config.toml
encoder_arch = "pvt"
model = "contrastive audio-text model"
dataset = "chords played on synthesised instruments"
train_examples = 52083
gain_aug_db = 10
time_shift_ms = 100
n_mels = 64
hop_length = 320
input = "log_mel"
spec_augment = true
win_length = 512
tokenizer = "word"
vocab_size = 60
loss = "softmax"
embed_dim = 256
encoder_norm = "layernorm"
encoder_norm_position = "pre"
encoder_activation = "star_relu"
encoder_mlp_ratio = 4
encoder_head_dim = 48
encoder_fused_qkv = true
encoder_qk_norm = true
encoder_layer_scale_init = 0.01
encoder_parallel_block = false
encoder_inner_norm = false
encoder_drop_path = 0.05
encoder_patch_size = [4, 4]
encoder_conv_stem = false
encoder_depths = [5, 5, 5]
encoder_widths = [48, 96, 192]
text_encoder_causal = true
text_encoder_width = 128
text_encoder_layers = 8
text_encoder_norm = "rmsnorm"
text_encoder_norm_position = "pre"
text_encoder_activation = "gelu"
text_encoder_mlp_ratio = 2
text_encoder_head_dim = 32
text_encoder_fused_qkv = true
text_encoder_bias = "all"
text_encoder_qk_norm = false
text_encoder_layer_scale_init = 0.1
text_encoder_parallel_block = false
text_encoder_inner_norm = true
text_encoder_drop_path = 0.05
text_encoder_positions = "rope"
init = "kaiming_normal"
residual_init = "zero_last"
optimizer = "muon"
muon_scale = "original"
lr = 0.015
momentum = 0.95
nesterov = true
orthogonalizer = "newton_schulz_5"
adamw_lr_other_params = 0.0012
grad_clip = 1.0
steps = 14300
batch_size = 512
epochs = 140.6
lr_schedule = "wsd"
decay_fraction = 0.4
final_lr_fraction = 0
warmup_steps = 1430
weight_decay = 0.03
adamw_weight_decay_other_params = 0.01
Rows from block 12 of the audio encoder of a small contrastive audio-text model, named by matrix and row number. Rows with one number belong to one neuron. Each number is 128 + 32 x the weight over its row's rms, rounded and kept within 0 to 255. All counts start at 0. Numbers have three digits each.
After each neuron's rows are labels from the 100 clips, of 14848, where the neuron reaches its highest value: "responds to" is what is common among them; "peak in band" is the frequency band that holds the peak. Only what is clearly more common there than usual is listed. The data: chords played on synthesised instruments. In brackets: how many of the 100.
# fc1: MLP up (encoder.blocks.12.mlp.fc1.weight, 768x192), inputs 0-63
# fc2: MLP down (encoder.blocks.12.mlp.fc2.weight, 192x768, transposed), outputs 0-63

fc1.285:051117125128098073067180170137130206123192133114105112153144103053119157118130158117144147120133103130172152094053120116124062135132116136049152124149033160168157154145120102084133055115174161
fc2.285:118143147144209075159082121127135135170158152142118116187184138125088085105117170156080090077144148171162152118174094097102077151142105156126138107135089103178139081095140149081176128187068094
responds to: the note G (88); the note C (63); root: C (40); root: A (25)
peak in band: 250 to 500 Hz (93)

fc1.392:123107105074140195103039125096164099110119075079142152051150110094111131133135132181145167133125141066100143126141089124143183117121105124161159125155148107117126109132161136106170081119143145
fc2.392:121093157157141094197212104082091146174110153124094191144143141148138130128151162120147087128193176155143131151125092215103188211149142110136077136175145127077102155079101151119094145150175083
responds to: the note G (81); root: G (35); square lead (26)
peak in band: 2000 to 4000 Hz (79)

fc1.380:126057087086097119097175108130137126059147100140121126141107070203096100121146119135134084082136178153118173070153155187162105154128113089130102141168156147074135083091090068152153135090079109
fc2.380:081105136070084152108108057128179083100120101128079179121101109161131067136119114149137094117146157140122116089108125174122123089117181148134136043144084160120076037137095114084188122109100114
responds to: reverberation (77); text has "room" (77); text has "reverberant" (77); block (57)
peak in band: 2000 to 4000 Hz (90)

fc1.395:117103147109093132075113115116129112090091131123144131127118097176065126143154136148169105093212128211083137091140161124143137090105119131139169171166140150122068148171123087150082139127160146
fc2.395:037175179129092165158149107185098089133122121115104090125111179167094137127158141167137105104168163116136083141145100130156203067136101138147173169136137091143104079134137147150104165113128127
responds to: block (67); harpsichord-like (44)
peak in band: 2000 to 4000 Hz (97)

fc1.738:082149163076090146168174108146142152092109168146100112145073089153132073140147166223118140119159077130142080160154121103114128138075102147115178148134081198123106108148127158116139136138126081
fc2.738:141156108167085128120111119123123123170136111143111132118103097099141169193125229135138166109152107115124101086167129139171135176115194138103173082136184093161088148126097129095098111085092116
responds to: block (100); square lead (69)
peak in band: 2000 to 4000 Hz (54)

fc1.743:105091196192180139102107146136183113129154103147109141130128138175114120164097106129160193083093073136068190129225108112096167167096098119098102130122119141108142116139131123144124095115149164
fc2.743:121147097122171099140118106167152148164202113155109123108188138106116099119076191165135150101119185114154142118153147113114122110097129084134130098167107077164126100155136126133139146165161086
responds to: the note G (98); vibraphone-like (60); marimba-like (40)
peak in band: 1000 to 2000 Hz (71)

fc1.117:136091094104124090109116101238114114156122177145119058139140088140132067126086138124143201146140102132165129116110133102122100117173147131128159136112136150137093154167113095135109163150095112
fc2.117:060116141144151098113109139139156062160130138103117122088130156116139131105087111139101128092131208137158161151124214138140114124190168155136104076131131139107121101151118106154173136093113113
responds to: the note G (100); the note B (61); root: C (44); root: G (38)
peak in band: 1000 to 2000 Hz (100)

fc1.235:133117137066148096117186162180177176117133131115077077139158112134095085205132175086051145161112105158131103077123086168097124119196131131063143129097182186109133168129130107143090077117159131
fc2.235:040079125105175150097149146110060158166100143120171128162130176167100134220109166137170111110121114126174195191149124113116097101141107150153114110157117168092122051125140118124074122151115114
responds to: the note G (97); root: C (54)
peak in band: 250 to 500 Hz (96)

fc1.332:050158115119129045106147120050131111110094136113166077110137194135075125132165147135125121102130165132131104146151147068130165159136101075113074125130150188152121146167106140148102182092115168
fc2.332:090200141156068155119136137071132125109147132116136120184141102082118101118108106141165178101102128076152082100075153115115111123145129099132143153179149062113163097066120172174066129155145154
responds to: the note G (89); root: G (59); vibraphone-like (53)
peak in band: 1000 to 2000 Hz (99)

fc1.479:173093092180124165143157145132145093136124147156180085109135187125096128125154111161134105134123159113106055136149135081183158156157112103117113088170122120146089126124119125167140122141110105
fc2.479:150119169151102137191150134154121142169140123092092205155097137157115090089132137123117131143121077113117098144099143094148102094095133164123149185141073177154130088079145108151130122092134072
responds to: the note G (100); the note A# (99); the note F (70); root: D# (57)
peak in band: 1000 to 2000 Hz (100)